{"arch": "unet", "model": "spectrogram diffusion model", "dataset": "struck, bounced, scraped and rolled objects made by modal synthesis", "train_examples": 78125, "n_mels": 64, "hop_length": 160, "input": "log_mel", "spec_augment": false, "win_length": 400, "conditioning": "none", "objective": "v", "cond_dim": 192, "norm": "groupnorm", "activation": "silu", "weight_standardization": true, "channel_attention": "se", "pixel_unshuffle": 2, "widths": [48, 96, 144], "blocks_per_level": 3, "scale_shift_norm": true, "attention": false, "upsampling": "nearest_conv", "init": "torch_default", "residual_init": "none", "optimizer": "soap", "beta2": 0.95, "lr": 0.0031, "beta1": 0.9, "shampoo_beta": 0.95, "eps": 1e-08, "precondition_frequency": 32, "max_precond_dim": 1536, "merge_dims": true, "one_sided": false, "adamw_lr_other_params": 0.00073, "grad_clip": 1.0, "ema_decay": 0.999, "steps": 12600, "batch_size": 64, "epochs": 10.3, "lr_schedule": "wsd", "decay_fraction": 0.4, "final_lr_fraction": 0, "warmup_steps": 250, "weight_decay": 0.09, "adamw_weight_decay_other_params": 0.05}
Rows from block 5, named by matrix and row number. Rows with one number belong to one channel. Each number is 500 + 25 x the weight over its row's rms, rounded and kept within 0 to 999. All counts start at 0. Numbers have three digits each. After the name is the row's rms in percent of the matrix's.
# convs0: first 3x3 conv (model.enc.1.2.convs.0.weight, 96x96x3x3, standardized in use), inputs 0-9, a 3x3 kernel for each
# convs1: second 3x3 conv (model.enc.1.2.convs.1.weight, 96x96x3x3, standardized in use, transposed), outputs 0-9, a 3x3 kernel for each
convs0.1 106:479478536487475515484481518512500513495522539457478487478540469507502499540530489489488443492485501497481534533537469511483487502463480486493503488494471482489497469492475482481491496489505475437478508499485490491543491467531551475541493494513512518472514491497491481505
convs0.2 113:455487469494544511464486483512500507503486515498508526489521472482554516537485454498535503506529467470512523483521483539506480500496467505527516520489547496493516491480514509537552527528483488475521508483497476461495516490456492448512497480467492537530516504447489514527
convs0.3 109:500515475520516490475523505509495497502492458506479482486493541501475497498561454504505492510543536511486543494490505484497480489478500498490483492503507496484479471474515499474443494470455521495486466481504510533515539525504542521514529487468484533462505524493592457459
convs0.4 105:511529489473512552482489510505500495508512485497470528520463502500516484556515427486500502474472540475500533463521524464512506482521458543526471503450522545495491480504516455498554541490481472483520510528478551501486450510470526507493508542500524492453513496458481463509
convs0.5 130:502503518497509496487514496489508468487517520510496520499489455522459487514491507509504477491505480501520488482492521516474488494487480534504451460515545491496514510532515520523489512489498471486512484524483478504491523510472498498500494475510514504523510527484511493486
convs0.6 114:527514489496526541531512512479487504487463528485483515519509465519512443505567508515460502494488532462502499541519487480490492520486522511446496531518511475527501481484505497457522516500500469478468509511480523505489528478491495523493484512498543486463532521460470476517
convs0.7 095:504503541467488521512536493423492486538514521530497517543521480484501487468498502503483480488510512502504507499494510473447470492491488469498486498515537522503504492496511502496443467502467493463495523500486534533483513504498546497524470525495533493485483496498479496448
convs0.8 101:488493553566522464570522523513478524489496496525484479531470432532512497449474534493534469491505510520514508483499511484545516526461587542461441561480484510478470466520526511490481511491515448533529457504521486483511507468489482480523520480464520485494472498484493479516
convs0.9 078:475477475474498540455480490517520500489518464536480494442477527477501525486525522502494504477505505462495497505533543520501520487521502516553506505511497532494487506526532467521514494497515499504501474463447494492470527527516503459532470494506487489512501482512511527537
convs0.10 080:500511499516564491512575535488528485515520464480528482468521521513515467471524528456510517517511494472486493478484497500521513481518511505528478457511494493545468480462506500451504473518481483463490502485472502463506488473518492456478525538485504522481508504456470508494
convs0.11 122:511495490527495511509512488519490510489488472502503503546516476507484488450522491477495499488476508501545525495483517498501505445525494516507516451514516511499503508508509538543463446526500482518525529520481523475501454464473511497470533526496527501499479497516498467521
convs0.12 111:513508502491493497475484491489544485502495478492493464507521486533520468509496481492494507518461526527441494504497496514446483524516473465461553530503498503507534519468546492483531495509507503510485532498450493530469507479514447523504503512488500481522546495455449555498
convs0.13 100:526502510526522484489512513507491490501491496514494502512478490507461488510507510472501508468484506517502495519479479509513479498492507452488528425477538519484496521473517495479513500502479484469493536496481531496481513511494503494520490500499517496471480492487445514561
convs0.14 105:522479515503492516473536517478509515522473506493518500498477451554499519488495522501446513523528504513505508504529507519484515466504508535486484522492526535459520463482524487513522495473504556491472543435495440521496430545464497507487516511525533502465462496560526524434
convs0.15 110:496520490502526503455505474496503501489496497502499492494527480543478508527462482501466522510489510497505476484516518510463479508519473486542446503507509539502482505498466462490516471508534470487514475486516530453489497500509516496535446455517505485480537516450461481532
convs0.16 088:508477489490507466509500512529474527494504486495514483491511513539539496476480513534517488515520524541514547555530536459518493479502511497486515551547535513452509518515525497516484459445510495504481500527493520515505481491461509514519476515513475504465517456516524498457
convs0.17 109:526505519539498469512485469493472490478507522479534476533448499456527526489536443522511496495516492480487489539496465507499530477510517510467476520485511529534466473531525499503504551500438537534480498489499471502503478508513478506478499492497529492505492510508531493512
convs0.18 093:499517525471502490489538448506507490498498488490493511513515505498470483471514490522457522514532503514507492491435482499516491456515507497454505495519511525488446496487527486482488494524496527491504472488490532497508476465478495533511501487495479484532507552484486487509
convs0.19 104:504496493499520513515540523495478493529503483501494464513496462563494491525505512488466574514499501457506512474483505485525511497494500504463470506484453509503505476507520472482546519467527503516487492465509497475515492511508552511507518509524470483502474528511461508479
convs0.20 105:535519496491506559521545500524499529496478493467515542522496443493502523526481461494532475505521520504531469465521461532511503505491512469504513516514530483525496505515495477508469468485525554491491435510515489554481528544508530489478496482474513495513483496512487509472
convs0.21 087:465487520487528534481489495474486507518512491505508475497489486412495497479475474505506493497453500509480502484466493518507493502519508525545469459513496501502512493512495463490489478515528488505503544459500513509511512499502517519549499540523533472492523462486493507486
convs0.22 115:470479501501511501520486533499521497467511504525483521477450496498507496502461496499506465497528494519484527484510520475493495492471520464478532514506481536490490501500443557497490471474537504498491545455522490477495490511495501509498496518522488512470473535485507486495
convs0.23 111:526520485533443471533497478477491505496502500493549518498481544474497542468528478490477530475511498513524482518504475489495493514485495485489505444486519460504526470525507482519521496466534504498491500516487477512469481518481531521485520532483470501463479485480492496503
convs0.24 099:491475531497486516499469507530506472473537507451492502533511500500526498490521514506522518456484477503494487489507495482468508486522511481503471560462471511493515509531520489501500441489479470491498460528513503502486506539496492512475549513510494475509528525517498466460
convs0.25 100:487521502471523502484506489551522503508505514554513471469460509463491496474467497514468441517462485485525504554545524540478530464484492491507513526525506442484501502502462534514547494526530502487480465521557486509511502480499518497490544502523466532505495511536504486490
convs0.26 102:514480546496501538518473500461551503514468478480476479504493514470491508464502557502466491512524500488476575497544550512482493492466475538450488508524514476532515519512534495476511478547505497465483482515479507469517494471503506518528504535490484497503532513457484486484
convs0.27 093:515487524479481483517516496458525509538515533487463508530527494500520521497484502482517510462504514479484526486471494491501521485513542495537513484526475479508473487503483481520482493529477419497500506526498511546520520526510495541537530509521524461485524539531519527496
convs0.28 081:476514510483497457492479476540532543523497526504507509467525451479450491436451513484509484493493489503489477479500517538509506509528481513490535469451487472456488470510544516487510495479479520485464485507466469460471482484512466472489494467488506519502485532482518508513
convs0.29 114:445512471515516492529536485538512467508455539501522490442524533502512489519484528480483502518510493496512474516503506524502506488515515481540470530513469496522517485515485503490516475499467552476478500548480467542504560501532481485493475499480539497499509492536483509499
convs0.30 078:522517471518466489536503546500493481526586553466482497494507497502526526465461455515530511480482488456459470491514494529604513488541504494492493524511566537498481483502480533565495506529494514493499493504524490489506486550520535596533505528495488514507491490474526497450
convs0.31 091:527512528500511507491482485474490474533458527520458462511501450511516528507520532546498501508497457483529476523493463507487494556519481484468505455498494559500531495503480475486507460494472508472492483476505475473504471548530477455502527575485490559464497523510514527517
convs0.32 088:510472476505471518486472487538532512511505526490485497573499470460506493516506506503512483526528459552531475523529507508507488525526443552516486470452505469477541474459463495509502499489429489546471451522490505478492491477496504486491501494514530510494436462469490491485
convs0.33 086:554484481498470500510530535532488489510500469469488460467489484485545509533522518506490533492535500507496498492519509501531573473493488487511495470475519510528522496513498534518496503505494513538505478497473505487514490540517458498577491506498461493501507543480522528475
convs0.34 097:506533493498503496450480502519468506470497493507501499489517533493542484509460488517521484496474539471505466523498555499472494499472483493490493460510503487493509480496508527520480549505469462480478500546485474510410490462541509479504504461490506512494518525549462495490
convs0.35 100:462516513500505523525494477477511504502481468525489503501536535488504572570552472507491487515514468469497490498561511475497481505546498479461477470520512564524484499486515510489531494504480503502486507504511529510481557522470488467510490497527501494509485510501519472505
convs0.36 109:489520513524486498452510518507510484489524498473515507489486459511487471500533480496492509486549539456503502508517500484462552482476514467483508528513492482513467514466518510465464502519510521476483505495420500462524499510536485526481491496503544511535508507476506474448
convs0.37 104:499478509487504528507494473494464516515510493519505531542484540457491541497498474537503523496468478488521504518515526510509518520527451475471530493511502471496518519494484483504534491516473530548575503492461502498494488485470475480502499483488529518528462496433509485488
convs0.38 097:510500516556513512509478483509503506487517481502501491513528498471488495459539529493506483522507488500504503511486516464505497502549486503501487481515498515521501520493504462519523500523474502510519566519534515534504509464495491497493486491498526477472480510505526457511
convs0.39 101:496521491508495513528526461510493465490505528492464484522488476507500496486533514493478483540475488481494495503478445498550477575492530502478524518541497531509506484494521523520513467503524527521472539530474548536487436496496511511525496556530513553469515517501504489454
convs0.40 105:474493490506521502500532497502534478526520519511495523512538485539512488491461496446500495460480511519479524518517541518479498536491492519519461498537491477485517504476541485512476535479474500513519526515479503531480466536538520527516522480486486507492528549469491521532
convs0.41 106:468491519519470491496488517536504520504501543500488490461525575428527526527505503515485516503479467474510505500500495489456516497496457505490493518483464550494475493462542522496499497511505494502499483475505496498496477482500502495475529480492499491529482526486519484467
convs0.42 103:519496548483526514517528479467511536507457461487518515457466530507475490581521477481506463528495530474471482513481485531501486517485495449547463522522528507473479503497473516504525506539504531517528466506511475495510534488488578461515514483513450531520509449479508501502
convs0.43 090:507481481490489515521517497482513519501501520520523485486530505524479498468442527470490489492476523511522514462496510518500472507512524482502505485492473485473490550527462512501526453514514486505523514512519505502499491492443456487540517523513484496511576508449466495489
convs0.44 097:483501493476492482489471488522514487512505513500523462623495495457518509489520536511495512501535491515479494469498450489502519486513469491482525524499515440493466503535496521515502484551493507500479457495508486517483483480497480543465473468493532489480495538532515495520
convs0.45 095:530485501489503485460467517509460483526466495476508479460492514471532474462518485468503509494469491498500466543511505517492510540493513498516498497493512474562519511514447501492493565476508492518541535461513520532488487541502533523537509516474519492488493551510529475509
convs0.46 105:484528510453482504508468496506559540465530487472501478519470534457478529484490485488486491509486533515506469515505525481484491470497503493503486481523482479487466493501481533561534543538560483486496508550475471505519527503493532488534514505481514494479525517500497457499
convs0.47 120:463492477496483482499489497483505526509517490512484495567483439469485493510467479526499474482474509469514491506475485508482507499467536521505479480504523508489521486496588510503497544483426518498487525483522512507510512497498502531491509528469491527542522507529508468460
convs0.48 092:511480524508485455463503522490519490481505487519500465539505472501467509505549478469498504500507505499491499510512505509507495471515497521480509526513488463505522518471486479510536467492519484532456510484496516529523519515486538552448473499522503512503478534459466505472
convs0.49 083:498524531529507486486497490509523520493513522496527528498504509514501489489504519498502494513521516502495483480488522506501494524534504532516491485518490510496503522504486531533488508521497506518495527502475507497481527470515481481511504500509512480520515450494486502487
convs0.50 102:531472502520477499451500512467517531533507499520535499536530499528498460539486502479503515496525502497485468524500546520509484481539486529495517471516504474508534533490532494520531493469503524511490492502491535489497520485497512488532503513470500522463541524510521468534
convs0.51 102:500468528477483539477508472490500480525540481490484499502489580498496482493463514494458491520515498497496512485519517495520502530469524521472447506499516493485512491512529525487518500499501529446473490513507527492529466486521497485458485503515505507483541450494503517508
convs0.52 098:491504534526499534488519532509516454476488485537508497462475481519464481532527470493490472498511548486525535523495514476481517475482505507491506486492528493494441515498521482525504504468518494504487522529513547511504482487462479492476514550471524500485485478444524480493
convs0.53 098:487509504469521464505515502528485501482526498514462560513455506493515482471521478488478508490474493500491517524527475520499484576485505485492499525540545517479515499544493501514518529513512533496509571502482469518496499511502483535486537555490476520510532504508503504549
convs0.54 093:519473479487481498462483537468458511487531521485507483508561498461510510491542548497476495455463525503540477466505516533481506481531489547458480524479476517512473514517526519477432486505525467524497514514534527511484495501500516511518518509505520464471486508479539515484
convs0.55 100:506450531468492457468509454511534527498528545524504518494517503492497540503443513478494504535474483452459527518562479515578504510493497484493512516494540508499496518509488492538481530514544504571474553476505534478495471450516501527540517490495469506483489517504487515493
convs0.56 084:515494525498501515508499474542478479500459489487506504468507504516498525526491526486506477509515512515514493513494500505513470538497492512496513493490507520505523508494514535488556505486539501529475511542505540501509505515543485460495461514515517504529511535514520506486
convs0.57 115:524523477513497512516490523486464537477526506487508492566465482517536505493578463510484477503475476534493463452474536527500483488489494513521475493476542485494520522499462462481558474487481480493563494485539499499479491516493508463459507501491500483493549516432503506504
convs0.58 124:498483518532473438524493485497476512518514481490479510464487485557477474503503469510467483492487487514510496494528490547473452520459525462497506505483470498504490530532447506531512506475541569473504474508501436479524495473478494508502477511502489493477519500459497496514
convs0.59 112:475517483448519521483495493505463547511464512535508491487491476471523508514491525495494485467531497464513529479501523517506485511523463463510467505498486491535486507452486523497505439486501489474478504492501482530551475546477500502497479463542535493485516526500467520465
convs0.60 080:506477469487465508514476515503523499455475481517528523537479455526488476485497512474477519506494521502511505545527525497525466511499510495547520473458481504494497497503478499475491503473477495450501524477526500492491459535491450484457508453493475548532535550522513487485
convs0.61 109:551543494459500515530483473495510507519475463527507535448516495511518449510475523520540481509495557459541489467518508545479493490548465501497531515515496473500544506506515475488475488487530471505532488484500526469520531473488476497512490532441471506477550498480488478482
convs0.62 118:567435485559476458502498490525491513497486497542510505452541486486503493572481479487455491467440526445488544482527510489528506510516501478514518471518518499467529512481497497501504478466520502507511505483561521478509514497494494504488524498474490523513476507501441504525
convs0.63 101:547481487493532496516454490485487496493488479543492525500539519478486455544474472566478477504502493518496521514505488468519415502421543482462469515520482547523556493484510443491511491498463446510466485502500472510456475540513509517484508497493475487520539497456518496507
convs0.64 099:519472550521444515496497486506524469476450458474503490448530500481529499524465481500498497504523506490479531494508519477477481487469524519550528498504540514524478537485522515499483490480477472464507486478507502528491521477518532516504559479495501495506487525507482477446
convs0.65 101:526533476495522493497476526460481476463504518511498515492482537471490492432547495484503488487515540498571519557487522506476498487512506525490480473506559504534509534507526469531544525472497484509434446497518489500516526570473469493490501497496475538463501524487481511492
convs0.66 097:535535521486489464491518487482506518486473508487461477448494537482496506522524508471494506535506493497524511504499467512507468487500496477510456495517511524490515465452490534513485497497503523497506464466449546563490466496508550477470468495527553493499463477534472551493
convs0.67 093:487489473505495490470505514484475509537518511459497512530482510480509461481527510519426508518480459485527489542499458498507494499499487514499460523524467475478492470509482468490509529488515508511502519514485519502521497507509489505496470524490503498514524501524506514457
convs0.68 099:516506436516512463521512531470493537540468489489548488510477484518526476513489508470525501475543541547523501527520496510530485488442508469491492556526464495542489491501514521534484509507516536494481487503491504536514465479522513497507520495535514521482523545511538496482
convs0.69 092:506464498531480459494478511543500497468460495484502479559485435454484525470485510492483510490513504466465492485495485456490515487504462458510499459486501566512485515498483498510535476501457525457527498496463517493490526466514498485495477561500486484517510535497494520508
convs0.70 096:491520510574503443477494475492460484520540532492504437529458446488463530467486529540480492492475534507475533544518466491476556510476477495448498496488546542549479471490502501491502423500551497490454495477472479487487541502499487445512494491518547517495504518497478475539
convs1.1 103:536467488493501517515497507474505485495478532472555483513480469505517467512482513473500478535470530509504473508508509537527532521459504501498518477507500500494520531492530430500513489476466476480484504463524543508506499500499465506498468539492456506526494533482484496513
convs1.2 120:533496498496478498507501504481507502516526441461549560516497462474486520492486500487518505543516484485487462522522462501482459512461527460524520441518535476484543507490461465506524480513512539484452467500461467504513536501495507476489478533526481506492597537445487481494
convs1.3 100:477471521492497499519464467491501540514509529487468509502491496511503518444477534462510470537504519474506488501545483491495492527525511520481513526510521503503483524520513507513499519515524482475500496480505518482497521465500504485496528547459490519479526516471541477455
convs1.4 100:506475507499468532529461474505502510507457486486551503560499432497475505510516506509521499504469538508498505541490480511467527501484527518517481506549501472475484499504495494518558517476511530512500512461463491487530489493497506493506487528507492530547502526454527546479
convs1.5 125:500516498499496503501501495484498510512473531503479494503507464508515488493518538511516482488509481519480472507514500529537456478492527504496523486504528513490504525521462511477498483504468516477498498524497501513547478513522497474528526487506525503517536475479465509488
convs1.6 105:517496507472499525542476478544505533482499475476505477471448487523483479505514477497485512487539513516507469502465454483482521473444424510472527502523506509504473507490508496492488502501492479509460502521480490485520516494488492496483486507483453533518533515497504531439
convs1.7 113:460485543492504525511517499509526510510479470461492549491506520513471525510483461518487490483476519549532516538470517479487472464483506486493484492505506481508518513507500497511467493480506538519479521486499540509531506495490499539531476449463511504453439476473533505507
convs1.8 092:546519481514471447462504517499503455461511485531488517442526509510474514537498509471477491515535494517482527451486472502466502528500486488521484503502487552488497457513523471527504510503539527501539502473567494472525513524500501463484472505473489528521460487495506523505
convs1.9 092:512480499549522482544547459478505513492472466533524496494498499510506497484480521497503519483480476491461486505516495494529510510493506515519532514517514506481502535535483479537490505548498514521519503544552456485452524492547502481485489491464482491504521498560496517538
convs1.10 087:484504493514465489517480474494553507515505487465517534529506468521486488530467509472480566486462530495511524516503496532501486477452488504515500506511471523523510490512516501509485483500483468504494453492511487532526498495514531544532458547511487501475464457498455498498
convs1.11 116:516492519518495492494497502481479525488499478470512501523487505500488477526483480486501514492499471457496502512497529500492510496532526506512495497500503490498476516496540517484476486492473470525452515487498472467497526465520522497488512486477441510501473495504501512499
convs1.12 109:540530484531496540499507479514506507498469476513462527468449483525493477502498536474554496490538489475482502487460508487516505499482468460464512498482522489493530488486499440486511505476497499529488514562453493550444509463477499435531488491499516460521531473477519528465
convs1.13 120:513460508472483474467505527494485476501470513502445531507487548530509552516482499492485498508526505531555482513488493514550500552509490471473494461479477492494528503517491476491466463476502514501501524503487495542516523493511563514460549523501509489530515497506470493518
convs1.14 090:506517516476516513478473541475486532495506482477501525486513495502444485539493492497492559510463468519532496465484476505499475483474522474520503499508503559512500484508519497492451477540514453512513511501501488525455457513520503530487492448535535481495468503554502501535
convs1.15 100:469540544480522534528472496505532510481507487489512450505497501496492456513485502530502503499528499509478484502471513485538487486493511511499497496496507507463513514454509475468513503509488534505504512536517450509543502509509516502463520477508465506515563465469511479487
convs1.16 096:506522477484536477509584494482526448479523497507539480492489501494502466491530489482456471492528500498485452550529489480477490507491513490493521543467530542518535503509476506461481527516544534503530489516476508503523519511512513525488508505479529478490499546524460516486
convs1.17 098:518507479522522475522490451524469466457527536463499468525484466492495512500533455478480530461467510506477483470498519467526511502508461500481490480492502512503498507492460505501510452493518459525548455501505510516478508511484515504476494528522501480459484516536482512512
convs1.18 085:533482495506489537478500559480532494509513460525494548487530481542503530502506516520470528485533517522481513473465542512450462511526491516494540518504525503556498470449507468499481494518540519469482532511523487511475495494505495465495544493519509549469512561496491499506
convs1.19 099:516487540472455498514520497550536460502521478473475484523527514518515468514492475523455505493483494476540474531526537506474478477512516531536514530537490508525484477499483504522537525502515480479485463497491537461488507498481505510509508535515520493498490517521509501521
convs1.20 095:467479496476527508494522480493476471501524479456504498516495481524517515534498469521462504523506489517466464466498509532489465515521511533516504500516466488510507433502551513491515527510468503492472478530517494509507531479499517498455502473473479448471464486539500485462
convs1.21 098:502484508519485493529504548512500511501528502498492543488504518451479521458483483473490502473532536468489496531478475514474475530528524472492515464497515494489502475480501523500521425502516510506518520517491513525484461474483410487535465467440519455484486522465529508472
convs1.22 103:477528524516482524502508502500500468508507520463499475493520523498485494509520524491502491538463484517490477472535516504488500524486525479489519505534476496507550475500503475489460581497488499502474508527505506499483466534478463530497547520505535519456501483548533518518
convs1.23 104:507487458513495451552509504486547519508497538498484514499497511457456491505517512491514556520519501495502509485483524481494499533544470483525502487522491522504542508489493486546518508498539429466474498509501492485507503482498467533486491483472497476506481505482510524528
convs1.24 105:527536497472489520496449526453513507517495526498484509504481489474494478481502521492499518513463474499505493484538517505512528517514488477512498466501445494480501548489513468489466479453464498507533502477522546503522498506480494475477513491495528521539479504500521522534
convs1.25 100:489518476499469486502504493466495528473504525503470479471513511462493511453513499481495530501508476501544498517532555508512485525522501560493538517479496491529499496496564468479523467478494515506522520508504528529492523501475507511478507501486490573559481506478526514535
convs1.26 100:503499450460497545457495506511504523492483464533433567386491541471499526451495482443519473498515486504540511515534499505526515443455554467471510491486508524542433543502519511523533465509487480509533496479496532524489470475491458493497443503496478496475540476510485474488
convs1.27 103:536498476531491510487503495530505508525521458530495497471503501484496522515524500548537520509524532466460489493470500496486536532511522489500508527485505473518506530517488510517501462502484513514466520540527476510529495512494510481504475517468499446458444472470531509516
convs1.28 109:500497517466568503529508488501456573499470485516465505476454453494530502486566496484480500500507489526494507472537530490469513473487476565536508528510510472473460471497495520534516527503495516472500482472504469498495508513520512503506526542522491497510461522487502514505
convs1.29 110:521485466494468500517454503475529527488494479487484515518515507508519488478477540511494519489497485510510514469504482498534494493477480485496515496497465542490485466513531492475492519473512496497550514468516514493482521502490498503524468482463514500498493533453498530466
convs1.30 104:522509505500509520489516526515516477469482478463491531526524519489483476503496511524504496472472494495499512505501515510434492507479496517491481433454470522490500494486470519526482502501482524456515485488489541561491507494466470560492486534541553513510500495493473465500
convs1.31 094:504498528462499493442484434503542516411485507479492483494488491522494485515529453496521522506541496553446477566504483491491472514456490506512491496527489476521492501511490487491470484499486489474538569488492486490483497518479488500532532474525531482549549533484508487519
convs1.32 119:514492495492493460491488546493488532502537498532528499496513463542528480485510520459475489505477538474527509442542534490508528485475504522464439534498524468527503451482526509504516501521531478455509559508508439529512505488518517497545499495478490484483531468489490491497
convs1.33 096:521485516463516454527531481473520525523470543498524476455499465509500496460560523498514471496510472501553505561560525450511491487466507477471511465481499484474492503473457470542491512493536487508511491496483519502506529487491492525509540542541488491521514462506488480512
convs1.34 092:503514495519473534504496507480516489528470512512506518498528497510475534498458565493521486494476497494481485505487506533538489452467494515509528489467517508454488496536468527504442469455489492446461459466480499526508536544480473500497453487499489518475464495510464467494
convs1.35 091:523524463458485521541527517504522507499499501529538543534495460468473506518493514459468497519480476496484519517537517510505517499444485518482505513497527504525522524497496515492494524470486496458470484493492474510530465511514504495509521463476524563522482475501486507464
convs1.36 098:513497558506498490457486501473477524475482524517484488481501526536491496484515494502514539492468516504550505501557524445524528546471479535479517475439464475511520518507510509479531505501478472515532538492540537550492473495529489498511490478501502500493516513512505501466
convs1.37 112:465510531461495451465535488505487476508462489525530500491498475456467490473476520520511522540500496487504494537502552496541522512497494529508539488496504495506471462468493471494536541518505491487520510507530497530537492551484508494515466529508557528544497532508520531459
convs1.38 100:514492482522495512506508520511536488483501464487432516480496505536547529458523507502510462520496477474481467471478491528487531506486473509487490502495495471490488492469480557496467510464484463494509510499486523496482516502505528538499536551498467483479512465515485512491
convs1.39 087:486529480452483501483532525485462460534521529538481527473469529515497514514497496503469501494525504545525525485497449498447511529518502516504472485446469464452495525478498535516468511507509509476461504467506487487471504470493523513503475532542501501517519524484529463478
convs1.40 100:522465492521507500492520502499498513509501415485535527493524516493493517512461510494495517469497489500456526493538474537531520425458512484471515478489485519488506514501454459503475509485511527479519517498490500462500508494516484450491475487542493496547535499519482531563
convs1.41 097:511485502507481502489499476477496500471525505519493485544510505501520526452498542495513477557520508488524483536514521486502533497521545508497476554502483517503474505509496491498498511523475502509491503540519450480479531498490493531494557514471545472519461487529465507501
convs1.42 097:514475541509489525453501478496511456490541520495505522530488466493529471503523492487479487503527467532463509519518501488519478518521506511509456504555486518476532543471520505463491563523476458491540513481512501456509505498509462512464542476473476503493532516504474488505
convs1.43 100:533530483511468533520526487527462488501485497484514539506524542510512516504479508537480479487474485500459511450489487540500522518509542516512502523523472492490519476465493475471484532479430509459500480480513500507501484507498485480480529446476455488502517507437476526548
convs1.44 099:469513496516493490543489495507478502511508451591510525454510513479516484527512466511498512516499473482498535537481490497489534543489489501533541502488489502540483505500466513498500488444512513493512501501506505515476481469527504497476523472518481487526441488545513492454
convs1.45 088:458548512459463495481512439566459510502535474495541488481528540527524521471507529537502509536524470502494503466515473500511531492560472478504501482456506479478466514528433484530522504526502535474504473532474443466476527548496495499503546500512476492519511463532554478484
convs1.46 107:512503495536510499515505518531482506478473494493427528506513476447492522443501496510540537523514509502551500507530462499481436516483464495494481483494507533518534529510557552513555514522507511506509520498500498482503509509478487488490478507509518461510448471501521513537
convs1.47 118:473501453494472479490471475430519486520511469481483536490514492502512490524514478487486499445492480523502484492514497479503470489515489498503487506500515499488515547524458505514516458491538517491510494500502465525490527490500502483480481462555526489501422505525506479495
convs1.48 093:432540448510515471530516524493526538524453485509476541470471529467524526542479528535506509517456493472565460445529524492482522460524495519504489474499495489480535509512481488475535518537497496492492532534469500497492496500513532474498501476479537461520536522514493510489
convs1.49 120:525496546485491469565535509509469454492515496496522514530505479495504499536499513487472502453454498484495524468520478514485495462444508491533499518512461515476501490533474461507493501462464521462511529490480459474516519471494536482448451466534504518495532531477530530487
convs1.50 097:480520523521470509500500463439482458562509474463513517495533525508509450501476470498518510501505485468487539502494504543526505508471511486515523507500487475526474514554533458464471484514483513516460503471500532495505510474488471526488482503489502521500517512449547524514
convs1.51 090:512473519520488517517495475519457499466474508527516501505507514517501519436533476459522489514504460546513451445539481484513484487526459486515510479498506513513508482496533491538475488516531505499536499481541515539482491520509552509510470533523515544520494552472495489479
convs1.52 098:457470473488514508481501516526492543536528484550440516511424487482487486549506502489505518487482519523498498506497532521508519495494481536511509538523487484513517502492466528482499508484511521493486470464509501519497517464490516501507490520504512516494489523536529489457
convs1.53 073:543528516483518484488497543501488488535478530451514472526478485493496486525541496521506506476528508468482468521522504535505479512502488513533557514511544491523510500533501452474532529492525491479512534517528518494502535487475527471483525451457523502440522523479534514543
convs1.54 092:508493524511512506501550454492510468523452534521525531481477534460486524487484508529479476485534528475507474500514524526536495509502517542500483488478452519483515491492561562525460474519508501491465510495454496484474496516487480539500464509531521502509433501492541499498
convs1.55 096:570466492538495514510516478515535482435500492527519503485518494467475540504444487532575490562480463472503559477525503545451506539486528519504528476474489489512469448474486474464488477475515502564490492552474526499498481495475494523482502487524539545528475480474507460519
convs1.56 095:456542477508523477500497478493507524522493496487502506486467469496476513486497515533531495490532473518477477528524518511523495531513477493484448484493497480447478514489504517524438493501514485517529468510527512526503520548541504488521511508484545452477494515512464524495
convs1.57 117:461494501473502543479484527501466505499482522468481488484469471521479545496550469501469472493486499500500502488515480533504487476507531490524484477503476505506464519512496469537552486497481543461473500483503493504483503503486515506518465495493480507528524475472471495511
convs1.58 112:531515522486508528460518524483511442536500557493511481502504520529485505498508520511502505471463502499544522483538497502515488501484524535492509512505447466512516473523512512482466533508431515459581513481540498481443504540506536505469529512519500542469520500476504500491
convs1.59 089:501495483458567552515501497541488505505494516501493495496498533511490494496497460488455530455464494443550503484496522471534506478505523486480472527495495527488472511489526505521447504504496456524494506484515520500502477512536494487521494420562573466518525457462508500497
convs1.60 104:506537475489553527505500508519478522536514509493473478520480483506473494521513482449485513512515492533494537486467486519523500514506524509535503520477481494509510490486523504506481486478514489513508456492470547539485453474526542546543505565515478529450498496494473443526
convs1.61 095:503504501481542534527493455484506518478487530516467500518505490559528526516470530486502552437534522483487493494510492511509483523512524505490506537503479516483480506520528495476478478498490473490491526504513480489501515502503498486518501493524491493521576510498501514506
convs1.62 105:462478501532471451508526464478506478503461518480469505487467479462483483450448477491545484511519499521492527480517493500507496491505502453460503496471471447463484497506523504478503486490489542541520519516527515510533463499489482487489498505524487477488472455487472532490
convs1.63 088:515525494502470488456529477487518485469521534499533446506528484494530524482479488521478491514518499512515493505504483533528487485452514473516491525499515516540530524491502507488550469487456529444497511518493531472534465492519508463485482501481485504439516534475504501518
convs1.64 096:487535549503526504503516476474473505533550490454517490541532521496483514468474563515515500518513523481495468500514519510519495522487485537512468472529513465437499518487506515505490492508487474461495470504554509473507501511470488490480474484465482531529485495522503490488
convs1.65 101:515498482527508533508507515527551453432468537499513544498474535483492520470513501519479470461471516514498470481515495488500499491517464462472491480511508550514474488543528470486508496505530471502517484506530549457504516484502507501539525435480501503504544508487532430492
convs1.66 095:518523484531516509538511470473496494433511508464528500517485482461481524470520545508462517497485550494493551472490499506498493547517525510496503497499518522488515487549531512507481501509531500471509516483494513483472481518486482535470540482484481469489486519504533525458
convs1.67 093:527485545477490481501560475476452522521541480518503503510491502473466508467434480535504501556487477476495468534460492463494483507502526517504482496482510504509498504500471498458500518480497485473470462505442469450479529463510465545492491493509499467500482500499482526471
convs1.68 102:487468505491525529531526510508513520500548447483514487450504478482487502511522496515502481495521494507526523497500526478469475505513509525528558511505507500532498450482461478479438482480459470490482498513513584520477514517483508516485502545549516502462507492495531490512
convs1.69 089:498471538542515498504540443507515465498511527515504494496496486488497503553523456507502508499493492487470515514455509503538512515490546547516448516556529523561524525482497471511513526516477480520503472520502513499501538500523518482510506508457485443542514514555510528528
convs1.70 092:502490503535524493530443511496450496469501528453563511479455490467523489540547507478512489489529505522483497497571470501509494529453457535465560503517502525496485483481586502508495490507470493529554507495502494495526480534457484506521521526447488506532492507495534501441